A small image captioner, trained from scratch: 0.4 epochs.
Rows from block 9 of the image encoder of a small image captioner, named by matrix and row number. Rows with one number within an expert belong to one neuron, the router's apart. Each number is 500 + 40 x the weight over its row's rms, rounded and kept within 0 to 999. All counts start at 0. Numbers have three digits each.
Before each expert's rows are labels from the 100 images, of 14976, where the router gives the expert most weight on average: "strongest on" is what is common among them. Only what is clearly more common there than usual is listed. The data: made-up waving flags. In brackets: how many of the 100, against the usual share in percent.
# router: router (encoder.blocks.9.mlp.router.weight, 16x256, trained with AdamW), inputs 0-127
# up: expert up (encoder.blocks.9.mlp.up, 16x128x256), inputs 0-127
# down: expert down (encoder.blocks.9.mlp.down, 16x256x128, transposed), outputs 0-127

# expert 11
strongest on: many stripes (99 vs 6.3); orange (53 vs 22.7)
router.11:522485513485453532450459473537500472517514547548517526480502490471476485470556434568539558514500497542504512507432559531538484496510526477531552476468505547560536551498549492530502464522511502524545558459572500453468579547506426476486538530585482515542549567552483516524467415497481467582432522503533485501414479457522471495556576431481485491461450458540502495504518454480433479533537
up.0:487514490478453530452512503489513520472520556486489473470499522571512423501475474502508537463392556530550518498482504506548515426539456512495483541481445497496527526545521587481509497536500462492451439464466529494543493509509451526442518571571507464547493485539499508485569429436488530512506512468499525555537514465513534547511473529469516495549432474524538456536423487521455475584494
down.0:493434443439519519506557537516430531469518450536468485459495457457479527486474457483441473540549453526498533515518520454492487557508514468448499435522552522504528478510539488548489425392473527532538500489520471467577449489451522418528515454471448523548485478444485502496441479467539433441448505522560496494535474507495498517585455488489461477502538541435571485531560520465498539469534
up.1:518493552552471506493543502460566498535498532533524483462495487508548484503539541430588497505507526432522504454448515531548543482524501480457514472427433403527484521542493509544460520490523510487458488464517496494507507580491469579490568497494537496473472467514519459473534488366436534500492528531445554541478460493472442554518493503524493511511487558405561524512457503501489459463502
down.1:502513454481479463564516492566460500485452488586421490480558525544493527504420563450529443469533465505504539455447514464467469512502466582497569560514557568499479566458479497502496480530468471485511426552443480587522583480465504487526451504556471478502505511498555537478543508574441499533437527457530436478483513475513509475418431477462534470534515455512499499525527475469507451450567
up.2:549479482420531476479506547445431520484503514513470534528633490537540428500550450532541556456484562512502483503473524433541498569465498494590545504518506532583445460473497495422507477534557466446487423440463440515453517461528452557495504462551557542417481399439459462508447583547534440542465502515505510497527520418515528553518541496448533518510447578488507538492472511575481493522531
down.2:523545513502443579506545492539491468500564515463483481493483472458494490538466475481489458571481426504533502501525481583491494498477524492425488476525561496439453560471509522452518506482488417527451619478505561487549448492554479469506566552449530502546446536553527564575510473511469433548482514449533431489493460516489516490556483498522462565513475409520471522542497433436398475518479
up.3:466475534599526525522513439613484489457446573528482552511518467578537504483430598482510515466515480492561460534569572502410496509525456510517482517475496454462462428535509451479437492481508469546547477502523498491497519517461509441464492476516535509437456524531519502499485556514454548481481492486471408524495518502549453489467532529502497494488529497520574485481469537519524471447567
down.3:514543506439476407497499506430534522417490514465409481467444533504581534519480382506548488489490502566430522472520496518472527521473542490487467484516518512527500532454545523434547523520489521418422469485477430500471505498520579527518449511499502454507520467458437495541512479453579493590453493495455516556552458463440429554471507522532499565505492520514433478526494522444426550549557
up.4:496530430494508557468487590519494513488491533511447487455472538456477594619498610514487421503554495500511467579486477480519499423459566522469483572522578513473458475470460509554478501481415455448398470514485520474472478514500463497505452466465560457432562506516502513489520570492466493535538562564549492498543533594503536496457457553448565491527471524452424470521474506451532487524493
down.4:504471545558492482540435509448482405435531465468493512492542528550536450482495501504464524468484576437486511461550522508489519470471401448489465462515472528463561512530445512476506527523479477491535436531557502569540563458512512509560509518519409507557511546450442496511503435609512471504540490492562542528508437425481486519496467408480487524485508485517534592527489540541469489538493
up.5:527494512478495514592418473481504425577490523558476599499493538509499506495508522491450441494472511524528522441526545478553493461562458503428550484514453482520492478545487552529454489503521531498433491456517512478476503568498552515524567508570493473498522494508509507557515503493509497452497463526593488504524469474562533586526455497469451463451527442469496587489535527465523510441402
down.5:498475575544500475470506541512529514416498444481497479498438468547515492561447492477501528523522527502496439535490486546454540502463401529565510488491525482495470502452564435562509515481513475511528505505388537482510475444525485528479459526488532533524491465455518503423478552582475487527491555448467516435491437515495481429512470533565559467487492495529489428503511505472494414497545
up.6:477409513477478482542428525560526563507471516517533454514494534552424445565491544473471507521482520582568589528540463559532495528432397511539450534492417517449533533502499445516464523525467464455448509564554477577494500521526458528531537441461472522428445493549507514517513517476504523480485527426412446505504437422525490470479526495491574563487597459439527475512504528521591502473522
down.6:532530454512531494443597523510491477457498451518521506528486472553474497469533497419507501470443471489518511558476501477479520523457567498472496390521524480507496478501457523524492499495552480546489488429507563439448582467453506490505500489510528507532549514473490507504521516438483542489538492461509505510485531478542474487447529524564494401555512527513514510514592525480430498507464
up.7:487548491436542504496494465503545457458554605455433446525408504412496489514489473548438549565453515512491562480502478602466491510520421482518518516493502478510527495470490561448452508484550532516466554453579474542431446518465534436494520448464510505479463539457504489470491506480427515474507539580525515430514454403457523471485444516502524518443490557499510556479468453442445508575518
down.7:516526542446554488507500541515428517571454505472530541519522574451517525488537550508533512499617491549503486539529446478559540514490481443438501459447579547502508541570542535431550485557406503491587512497471552472441507475476517531527497518465522471452526510560510492457499406497525521425383518551515499468548474539542521488529485458532528533476552568509490501524536533546541432469456
up.8:533512535482495479505530385510482484472494525450459460427505486506508547527402495486503533571481506498527501498514499427495458491558499476573489491548429447468390527509496504498564442585541540525526514453578542538496495498469474512499543459398595480543503485532520471503483547557485480495531462479528558468487517452533500508487499478542417503556508412505520541456474459484530450505466
down.8:456483528489492542494509594493508482568500469464488548525511516581535467552570512465495371496492511472527443478508489479457500523549492449452539539463485522512542455475558437503430584430485515549461483557463534509437419509441460427532515593538440556478483538521443489582539449515436514511513527465477543588440519508465463509485504505460510553548512526511452456504569478464554512483515
up.9:435473547487475529495561542560480523468576518528529468437543478545441551522476467520502468554546491543519501490487551490431499479540493488446491456454462522471552510490498502500513559499462473518505440479563514494463484487389499574542509524509376519538502442520442498517527543442482441484587486481511474373468469451582506500458505439501517565501493503526482425458557574501547528443555
down.9:480479541539484477499558478466479483519526485467522475539494448474585470459577550511441461417517507485583576454441507520543556514476461522449532525478509522519470490443493436590554500456468539588550446479487566465524576543494489522455518503540525475467531518504460442479505439496479577530491471460519517536542468445430449476591594473520484500512498479444542487482537459513503613561539
up.10:462519462474523580408555548471537490503451402470496466450479534522447458492486597534583576500533502485513510579518518508506463471518558493501452546590508495522514541465500486510457477570517502476607544490554517521551474490499512486432490457531504512472430512457567501530529491554439481528495447524538509550402441557489505453468498505497522537497584487549495494506478452407519486535494
down.10:587438464517433470481483497477538508513535577504500514482501504536504508532441455501540397515492526456486439386516529503509538480521422469459596518533483519538470450475532534519544489503511518512487466529432478566455551516491494452545577489462442482486552474554484501457460489590478571428488552481476536496620471459489429515520469514529519425496578524457463514487484547557497501451414
up.11:501463455452530478531480553485584500557492516537494491543545411608497480526570499526498482597537548476477471437526502497496521482529592501532539557484495482583494507485463492489509559486414473468527490514445419459557560499472452605530486515576522562525454526545457417495479529501476566469480491491483485427531559528396462535469541513492485514475492515541503517519560430467475555514531
down.11:471531576466468555517449518506543491405547508495582481416518542480549580577463490500525556405465470457475543510469501516488560547485496503534462511559534475595512508516480530508455481527565522511510559505485541534477452500543482469434569486449469493505522477456475538441497467471552446478464462523485421485499391494517542476520493509492565515529587542462494539525464499526414491485502

# expert 7
strongest on: many stripes (100 vs 6.3)
router.7:467498483444428472513534512568428576471508552475557443549431551529478497501493450457509540501533458527511511484474445510572488533498498505477491477562524551508510475495439489482525485542465468462518454563464506465529523525503464464452473496484529487501484529485470541548426506575500529489506453562524564466535516551535419487495487538495449522512514450504474454465483540427468564595455
up.0:472466531472535517547495510494506489546427479529437472544501442516545527463463450603554533481497508526522492426443505466446473552478507420495456559501451438461548601561489500510567553522498465508494507540506557481455504472468487476531462442490497472493524386491564461500406517514530485457568512524462421563435544500473510487428534474488500469497515510522480560517473493574448502441504
down.0:463441531473502427455531475529523473561533468580494453457505458485454490506538490460462564479499473463412444499528478536476498469433472577521511498479525504585470496442498454496544513522522546552441540451577467458496567483507500470472515429487488538476491583528405493466516476534437489477459544492502556538542516457437502484577504474512552535472482510517472453490536555481550426496526
up.1:495402451454407420416423472529511517542489540477533546565504560476471504503517449504436515503548463491481567457401530501509526419509556441459480471536516558525493512440370521548536477558526488433497494444473414499555458575577502443545550473596555500447542559506505474546585424525540526494474499529464479563459462560548497490509511503537467546591493471479492475547516405441485505518527
down.1:511522496526537484559540534484473533469485461408495469525463465554483480534497538514504511512448477532500469563515486483549435541526550516560439491568541528586499528537547520546498496471468487527501440483501514438460518467405440586422434531459534485551491476463491572421445456546465439481546449456514489430529572551489517497528531473478436519440522532464516483449502428511471527529428
up.2:453481449486424475494478428584446541482508491451454498542487579480505467528530518527533619548596460483476547515471486501455420467491525486489455493435532525558516454531560509502503533510401477487435451491469493420567520488463486506501487437541536518533498566516493535508506486463471515460496528468446557557478440450467461457534466529466459514492433564475443463506523449475539491542448
down.2:559473524502517506496520535525424491504526539525514506433472520503484594569520486517482441519431503525486492494453477555488553449491517546536551459499577500494502568533516478528543477547569536464532491506479433506476449465498514459500552483456482425465523465495445480546558479552546537468417455515557448485523496470500498548525571529453459530532561540498581447533525530469525467476574
up.3:535465516479509501564455428554497527491434459515460506569481514438484663458493486493511503498470522483495501560530409512552597550493488560473475445520554462468524505483430465405476458485410517476498472465487445514514602478519444498477486463495426453353487527546489453459525465520451450464488556537456542507609483494513522532517473485419519456511492489489442501497469452533510616512431
down.3:456507546461437491533556454465443511474463436452520521409488502479562438533447544549500565454448553460447463404453470543520458556513463456488514470492505491504557437535463550567485474525515546523517504501480523540465528485478596502497548474537548522575514567441534594440515539438483489522529420446547491518437482468487524521431566516524492472493479525507504558528503527514537420497516
up.4:496544502542526492520509507490528499568470538511520563535527459477489547459490545468438512423522429511495530428510506458508536480514542568479494542492619451514566480526506500459521513581537471431464465484540507592509509448571526485427526432476544556474417466462465631511491484468456482472486517453437524495518542494530428486504495417539506443469495509415451552507508423540486479545469
down.4:489432460496504499490509448529498416463452475453456483477496469509464466538511611517528510504486471501479433493431503547520582503511456467598492463518426497496488498483476560444583549457515558508418577520490437459521512537484554568560470503492483570545502517535514459515460503484460476515518542600510602527490547505514476467548513548482522518435491574585492519496479487517478463484504
up.5:508474525448507516483405559467498504566524449486518490496527436508540513433526426558585442466452560561542457473496510479432452476503497567523518457536471486519490537484509517502532442464487490475503514515489430522552490426469502550546438477509521503547526502566543484491502520554436418492525548539533514511485522450443470512521505554515564484512478483467422482551526486585545555586499
down.5:461489490545441504493497473468520482406525491466499456463523497463462508527412517408505528437469479469533580562537562549564464488468523544540531521521505558517560462476493458441542461482446485480483552526518512513510567504499554516481530478545488575474540501422460448509544436455530531455448555475490474529498475538434504588501498463484492464529500496508516502525548493386552529453523
up.6:487455474492479516501524572481521571479456471456498447518485562496552558526469429469484477553554396488470546492555470466479527508536493463465487533568524520453536506511492554565498524483479497470475454436462492518566488422475565489542491492493460579521486538512468483541552512473482438462505523525527426452520463508505518545515468528462473530566464489512595510416495509435543478446493
down.6:517444437508520488456509508454463512512534597471501449445492490548537516518534494529503534493523452430546503461487501499543521504494538425524470522448493486499499464560549539474479500443522512424554467458550477567443506484450447526467469471511523476492418459531530529432467488456565543494383465547518539544473559488532446522550453440520503468503546511460490469538537563510414614517511
up.7:500578506460517553440464511436505427505495428514452415474572543482461495525539517448525557499488489494538509544524476502487495535503513490507517505422462506467527445499539482510487462441517446537485498503512501484499599521510519481506520520509415520532443550584429529499567507493460548441457515533465439480509543485436488557597553521583476497527459558521468463444538590531528467499550
down.7:486508480555489512547460499503417479486494495503465536547402474458598511520504464489488574468555481422501379513443416478483469463526461423444448481458504469506504533395508524512471469560539514490513535468482465486450451545545501510499520547452531470502444435511531513511509491485560525472531472506569465577486462521429535476487447494462530568495511484418504541555484519510537483531520
up.8:479412466528457523438464512461500464440491554482516442494491534479502578461495500522561525479488485490522454435454503511498542463503554453516557499515506514535549536489476487486537521545557477459462487515472473517479524507468475467556458458452574494495483465420485450460522432538498544444516521531488480483539521504550435486461421494543509484532521511565536443529439492483531547469509
down.8:583555542507472505479541488481452518460415511466478544527471399490588454552481404530494525549520479526496525540535523547492476509511501518447462528493504514476518519544536509586584520516383525511488499528471576499579518534502516416407525533577473476569519514566505516497470524533487488443555518439516557445470477461442444471551476483515544455552464488416567509509564500469465527539481
up.9:569522484417495492568538521550496496597489491441557489476543495468506469486487488589466434520520500487499447498479474474528461448484535481476500553471511504489556488552520508462483564509411517487507438536487522517553465497470417488539541433526457444607520540526523472512553565491501502519524567560426471556488515480434539487470496543575533482424534517404434470495463518510472573515506
down.9:467438517443466478452449516488537485474475525529438515470432504538396504489565493557486454447413408525488559557535518599567493492473435486443533502555512521497520497493534553531520398509505554474497510512568511529495430503510518499491455467547459502497516484551578453525428459510462503512459489490550492493506457570520437510490506493484462572520545523599485534540494513438537393516480
up.10:583531532493526557423455519525496502526560475456519522555466536469473490484509482519482520522520461569554450580447525465545612532447510482477449530429478489399512485508476434484526487561451468501477504506503429439520535452504465552538527497464505438498507460575438469431518480505486494569554472488480475542600511461529553551497516422552543567615510535431586524441516474523478516454440
down.10:430458570502467450461458483560492514527448548468570546498534516515444491448546392533501555501482485435540492507567582504415487482548546527508504540518518484569523525413524471495456556484516499443538455458498559506507490524512491486488470473446495550466493541497464594458530488490493471486482518445550509469417487504511463469581476465507443496472553499511490432517426439429508502516516
up.11:486529514516495497469490522491484455549545482429528500481510483496494498541493530528505453544478529483450406505493509464510511566516476465511559599491450442489497459525523501507495479606621501536403512489502552489500468505549526500444504526515452521501537554580449470453506465516511516532506542539437512566539478465491516489533527419472469480533567462463493512545569509528350572471462
down.11:499477553489466488485546462542494470458430546528529505572564508453539557478515464516528528466590482521569453456505512553505475437490508463489488463485455512486512529537475524468485477536483497560475485524457520463508423512482505538535532461484550540484529477448570509453471552464436487579480484428502531491527519520520431487400502490490539459511481544444474458524560503551548475513582

# expert 1
strongest on: black (94 vs 22.7); emblem: no emblem (79 vs 47.7)
router.1:471495464499422452442473542487478469545515487511536486457515568482464420525553538509535532467496573578433532520513459546452470491550503568495438478464473545503493607514456532455559443502534555530478460462459505459503514470502446486503518552515515487540417530493448530458529502536503455514541470576549514540512514474535509516552564478557592542481588544437461461492489529487525563556525
up.0:473498507566562501528534510418514481459467505520425505527485533467421551497511462501502488520498447522539554518492472489447491500510514454535484443463479580490496473488553495472518595444534472539481468479475511480459475489470439489428617542487421453453491486507479553482516513490448435486519532520485555505558488619520517468513450593468521480586539474543500495506440533521445463457526
down.0:477552505498518519398458506588541534487551495471533466465535488576506467538487500501566475510547459514510508487500539524465502442528533516481514506486514477467526560508511523443494411533536503463428486487538484610563526508492520488528447414509575549485504522494564466474487490485500538479525559563456496534525491448530474570485501452542445533524499478375478537551485560497537536491493
up.1:461482548499547512526554429523456521570510471541519457468523457568477523504426562507586461530523505474500543492524417483530532478547514488474512452480540522413499411476525484504515531458549457482540507480513532481477499535495529550451499519555507506483523536438527522503558497488453437529470483449488461448503528440518531452485440516508543549474536502489451454541525530445509497492543
down.1:511458461559479495472518521453521496566481481527463457504463482527451485483564496445472458467561512498470533615523581528435469464480511476507491500496503481478504558549493480448480530544502554538422559494506465433454495449424522503445579515450490597471524499541469509425574488522543531520468564484518507556444513534532542542507556505443547492463395486570445532484476475497424500463388
up.2:515476467456502493556446469541493482545516488463534511513536478507541492519413437469500484520467519499547494545479421522534510561564528499540500530461553458495541560504526517517509559526591500461528623494499551526501515534555518493436460524495462455483484568541467542541515500445524542489450489517506512560551547459520514503519440468498517398453534429450534487545525519502410497497455
down.2:540535458481553465531461504430496594489545473429431486574518471506463550470535471528562526543551515521466540481413428506464514448394500507460499522484541531548480446471491538470466487500447480480463496522472510487506434552522583487496538438502544569507444486567526545547503464514545492492538485500496500496484484511444418437557462448475553493509501470578468486498529513481559472549470
up.3:504494484545496452544421468494473511507533478447447494465537472467519472481544475452439460503518503456519534502522425488470514496473516539491422493537416485564469496487566494612498491559456541486475498495451401496485458519406494440499457481540505450528453537494419428506538545532549574499515445534488462605444519392490501450489541509538542634485546543542521473511505513519545503517490
down.3:514433571490522468463482483499543442493555513519568542515540506524517508513481588503485485513536514471466458463445558593537472470465471535599542513501508523501525478459543439517463512520483474536487564593444522493496536510581450604473521507539466620460479531518535542465553524555518471457535493537541493446511472483458480443551560506495484504471459475493507454447463462443491501528556
up.4:480531499522458532488487473447571472468519506489492517547492496484541500525441480519487479465536524586533474449554532529485531456448534512484502508479515507512510508497480411457522472517493498529488490508603441445473528473507527542538510532501526523557493487504539416481496518446499489469540415568494504509505566492549443514529484495530530521530532512497564518607502523543480513419525
down.4:483489498457548447554512515538496512499534472496527476484448482522536493571494536492481593418461457476566529519460486454517488535509472522474527458492464530513443574522515509465501525440507478477576480482455575514534526460510471480541448549451557468506529556463424563489503542451450459432487486531500464479513535524482515487426530521535470488458564455468423456517492586503561503433548
up.5:465522462444509471474498493504493504454583488456487476480449562495529398499583496463440504460587535568432458441509451403479467532542501480451531450452534477497567496454495511431441433571438551549504504516567535432479434479450555543593547539522504488549387493441504459495511510492468516527491497527447487498543490498492502467479498546499461559454490510450485490505560576463599494537489
down.5:514506563531505476458514556525460472504454443559488546490531453449526580476454480500454522491381512437469537446483468446466473429504426492520508528550500497534439458519580441594504514458544482495476457550476536550472603496530530538448485483475539523511483477503483500445510474552528567403490457477517472506454519470504464497570563531496509495451441531466476433459485456488494520467521
up.6:490501515479494499489513489575506495536542584534521525500482545554484582479584526512459506536450487480534543458415543491536552485500478533492488514557552474484447573563474516509476463466447537501472476521504465455486509478510433572554560588474515475499497452518523513503463567435483491508501564495464480525468518515555467448455467512453519482431485492505479504466516534489582492485429
down.6:478470447514475447474514516460470500480496509571460489479514529451469505438513519531507509464476521476470505500531533474467517461510516442509476470442534522528512405456530505551516563507565480427498448519472551536502506537545519551553543540493592546519530587520559493545471466516513499524516493486460457420480495452428496523498495413517541498498439436507540559543490524522491443453536
up.7:502500503483533489468539527466435435523484476453507492442466496516470523547532473585460395533546392490389534507487475515500498471495461428575498515491500491491520452552539481526487481408540442560496508553593413472487497533535528472497530538487481512483454517548578490525518500446498511484474515505501542459501510488426553445569490409499487488575561515469538518448526532519451506483507
down.7:536467489422563531489452484484485465550549492461477490589468475531545532493471502494541520498531573573547452458526547573579541499556511524508469491491421485489468583438422488494461505545432467450471538445503501531575519476513467457424511518553525532498473467371499478502539504536536468462502462524523486506542490466571448516486453489548463528480562443485465470481511464497511522473431
up.8:516481471442458503470546502546475499455471522579401481531515484481458576513493480559596575450544453488500537453449531459477486484423521539548488490490438515506521438545452527603529464499466581464468486492507459547497498504465508442490503501461522583448517482566493525602522540573503490493508436483501538453486576510553434480518504480497474491452453530503520495490497526444479471459522
down.8:544552551469521542497540452508535520554515550430529485558484503491556483418494493472511393526465507491459585531516479455537493504512515442560563506452493515555432569537539472452473504506485466453538501500613528466500404475464464485492487469527568478496464486436498468436494443481466480482469475514486482503504467480464506535518477459489446510572525573481497507542446502513427503600495
up.9:533490546486481518484537525468535479507520518505460548471539545457537549434535495539572538513554520431547540534470521443540558491467508547552503555485549482507555521587514553518522474404471481513526503484441526491406506503501427561520498482546511479469522497514512536451562543510453488503531465479515519488453498424470534537423564507453500525558503502518499590584592437529479537458447
down.9:534591469433458552452525504458440502446448562504552469516427513504462472490559467502384494544513540577564460534502444528522465545483535458413483540469542501464534533480422516461529517538467420485562441479518534478526493523545488461456521512489529521524434454492536589473489439534497536540440530531503484497487512452483488462484524513489540487529538430482542514527501418545551428455563
up.10:500504509465534489473517476450482499499515403487420460493499525495519535564525403504553547490562519542575441531473515482472565525491523482542538520455518462491559493531508496492447534513480504518559486457562499512435499514485466533526512458564468565482537481499460479477521546481485429544496487533537522462548515476533509567436507575509389511489442492405525484575477529532448533473482
down.10:450500568476541514538513494496498534548485535474528510549486446517477482480459512516486510489489411483478500485558495551518484487536447497439526505434504510487512613499450467411506496545468500491486507535441464478460455525498443521476564414426558485542452474425541530518534497523528562507502519564564500506484534510432503477477505398473507537563541459510498523446493515426583476479498
up.11:466494492520492497528523524467550445514483455443454510474459478473477559489506523385494474476520473531524443544450414564443537456446497463494464516492448499482466461491535482445473492426524488489555485470546458522515495509434538515445471549479483477488525541466527521504535458421498602462494472465447575442460545519500466477475465488490506491455439488494442498477548526643577509453497
down.11:489462491470439529447485489494445518472494500454488518463504480408536539535531493478453485536551505423454566530446606533452483454527514494561476508518512478484534499507505494522491430549480429534547499426511523516460583473581502497480524527598497463521482496546448489479459470510510467487501492562500459524521469494598506446454576440506466424509572473559569504445477441506477447522514

# expert 0
strongest on: blue (47 vs 22.3); green (46 vs 22.5); three vertical bands (44 vs 6.7)
router.0:461506484496494505505450475477484498521496450529511524576484478511464565458426471525526474477461447421562511505472498484477578539518453547508457435509539479399516528505542532489496466472440522533422475587504454528556482560479461445473489463494457479455481577533561562470523465490520493424556480427477575503570516410434493490465556537457475526531495492567492493538463590476524475459494
up.0:512467523574557473538571496513578473471491565430528553564562484537424470606505439484488500551449467492495503523531523531518456544540473588467524524521532539504489475445505428486495487515448498479550492479476508480579473476495491491537452458490545460495476453494513493542469494491498534449491437496508517463492603489471521478444460569424489478524519526549500531558565447504565483454448
down.0:447440535437494500472526533486473511494435502514570472523573583475532475441521544536539520485512459607509499520504549525504530432558556468512473547566528479480504492510511517488532612460520576506420450490517568502494384475420475543474546540497513475524499499468541573442504464496501470549467521485478521574513592510503457541485487479397498524484507461427435440523419494545473563588562
up.1:504487524480518534479554515445435493447462541521537496507574507508593481466559432608474547540562502403495444419473472544532491497507512500515507515476544545567451513522545507519504559456506539505524472478504434449538503382467472459482552526505480511532505517510492528442484491500479496522468493454431463561515449503480527536489523537506561483418529541515489485529492442549490475570536
down.1:557481462418471468529490516508525465516477503474483535519521541521469501501520506439532501479445471596492489491530489480511510526557527506513497467409466501507530473574471443487404492578442465515453497503464545449469612445528545458518527512509522486484349491487473487495519530450502479482481508444540573465379541449574458524475466470498432467547516446527534486529465450484430530464487
up.2:505513459450524468495544515474483444497444547428497443549477452491433488480575554513533467463564537454488560538480480470455511498575506529568460502465459452398464476472457531501505447510500442472484482518539513518538444547468513518478534573587530549517447548505486465518471528504509518496487473502504457462480523532493510433471542491547464545489479531571490463500565533513502474527454
down.2:444484530523496502444421481565611522521528435546555533448478576513514544584502451468449509517486462561460436437496541522527487538445554531439522453564514522562554565418500432453503538575501469525526526491541473416532511521533518442512487478514517503519536496476477488514509483538624439476509469437535532436472469451513444498551466477472528499528501468517575555458505418476529541478517
up.3:514507509498489507502525476540484551584481536529471486466501522570533461475499518555423458512510548493487528416514491508527522555496540537520504446520468540459481485466539481535450511540518466490488549454516473438514529541481484464429531472556494491459566510577468495498493522541519474428494461546555458431477478487450525465489488497426441574481473508401501487385450482501554493572437
down.3:502557525521493525409523496493509397469516457480456441470474498439496537465458517453498548538412508516463497535488406525514482442506523493534509557455565495542448527573439553517512564540507482524510516511532539475468567481519506508515555496529588464466409491490473458559507497521415493453522517491464450498491463454508575497530525462572516414456544525510451535526504587504501512457532
up.4:500500519471545460517632436540487484429465492566525467488501477462484459487459509475501495456603444570508504554512568549505469493501571558524500489507553458593492505548573439506479552508559490501498496552576454467533530470496440444479542491523511478496518538491494492481486504544448465553455490504520548444522520615535443498493492550436413541431470518430509493417493528479530524520488
down.4:498561475602517538461417505502475552492528491516439550556484555506542466524413516441517568489464548518564520403543483494442542496532559492473478448471505506448477540471464587465605536469488532542485522482498545553522463529435603530511492464478485538481561462463486501488516473598598542497590506493483494515449519457495480474517498520543506515493514525470498549492563447520481524512515
up.5:506475454544470498490452473438594556492533438578517509497419516532523541443461549489519442435419497543535448511524521501530568515486498470517540525536456533535533497495489515460422491596518501489467514516470471525478420591478480490537495494518510457452521402490535489479557496416555518485535466534515527513471494474431580512481453410556481534488561509554485499487541555488523567458524
down.5:460523504502481512478476486539456448477424544526512568509496484545513467494467461551526571521530569453419569551500622476511436449554451517528531452410533571539535520474521440507495469419496549510559422556474502494480557562506464453483543447433438470508505572498498481512517543484460552476541554489540472479491503550514465501534479481455478530422455528510553507501443505454500440492452
up.6:523486505538479569452493470458411482521546492496475533466554499481528509420413474439424506479422471494527495511499488483480474487451505539507526475445542501409484478483510516580554453501551451470491503443463549465542567506401498416463496498560480543497514525475475487434566472507519533536475474505437520575523528482575539419515467511507541382553506546534484531499453479509482384479442
down.6:474511474458469509521501539484552440543510480466497594483488428504509505462514507521511488464534535463494461503512477502496568460504437523500522515594541474484486533532457455468475509514510464494522483488511520450466456461576472599479480446447503491482483502550544507547413466514429481466500567452564482522489453520475471616482450512520509532504532577461496473505490533526513594473584
up.7:523514474464506543529524545476433479505499485521541452582465535527464513508496475515556510429523519496461436485467511447524496533518464514539531518571489507408534506533577506530487494519543518506553439503482461511439466491469506559460548518524520454415471525553414524516425484520573441533461462524474482432499535535471476580492431556485433492501475434450514543453552548459510559488478
down.7:479487459522434485508487500479492537405464484473475515478495482458399491538444547474486600525514532427508494542522477523472543539503558469487464495490433547523533514551471464551484477412512482502525502537562528473551543471451563482459453449461552556492466533490545519500503481472415516518481552456476541471463516479569551502530530497562451494456482528412525497432503463440549475513497
up.8:580579493454482587441564533512538547473518464481489566518488550562549482426483529464424512509440452446455538522522475514485503455433500554488494437501465535453502558479503469510545533502460500504526473534505442436527514574450485423481495543463551439520470502478509450472508473486482531481536476451543451493570414512494460456508538473497483506559466526502543517585489528407551515494522
down.8:536481512526475456543441495495503461487522477538477464496567534515522570503535518552529494511570561528508536461474467538508446522472501569464498516484512460497472470552457510438447497484514526461437462425507475510436414501606528433500494587527440546541499503468508509514458530593483512446437518528524500549549539568516479463592539475547493503519523499462468580475503437520467468457475
up.9:463486483537448450477489484488501565496571488584493497510461526470463498558560553600513508484564493517457556508508443531506522555539539445549493491521514513454471400536466496567445491524553548500467489486417497497457562461525477475484574467475497508554527519512513491530511485469579433569509433501507525527477514534469502538426480519523526494464498580467498466514466506569528501529495
down.9:478513521439506457509527448494474455514464496440508500495478469590459435521468489475422474484440449500576466484460540471517467560544524451488605562415511508595493521527537544448516535512466469505442480536549494524453446532454507477476447482496487481500436478424441472501541523564493432517524473472487423429529554390487468422501579499515461565454488476521564501495512408479563490464473
up.10:566550506546487531481481469501414571506467457534436484462507500529488485515528490484539488504442480429457529510587508521473447498443463557522472372488476544543536480598535448502560487511447520469483476519535605480438467523461546463472496465528524502488555504504520486519561440450551506522493528509522470512515441524521506470502562478513486479478557501473413479531527507550466496463546
down.10:436463489522494439569448462477537437486500496505460540553524464543474503532516559519533478512467558473546604519435472472500504488547508514497508547530544426566562517433486546453457518482508498518530519449497425447474541462498377550505535429556444480495451443535447480530500590467422495446518535549507500486519561443488449499468486458545453546487491496537476541470474564520555522486538
up.11:534470513441471455543474549571499470499485469429514476503498539503523478417460560496558491505459545517440460478511491460399530557461486430474462468501460539499470512508493547528470500461496535491509467479535526477506509543447469435500449545526492442453525461509435528526441490532513520479423526547500442549444485468462516573530478506494491427463478510439553530442492499436586476415545
down.11:491519477489503555458555484505507494486513529435514488450566497492532509498513538468464531516549447510479496578528515471529401505506442475511487549542567416502515537584538512531430446460460468499569508466443533558536523508504490528403526536510532593546494517445462479494545474508526500460575419415555402463512441486511497446485442502481519480515456558506440531526481476426473506521582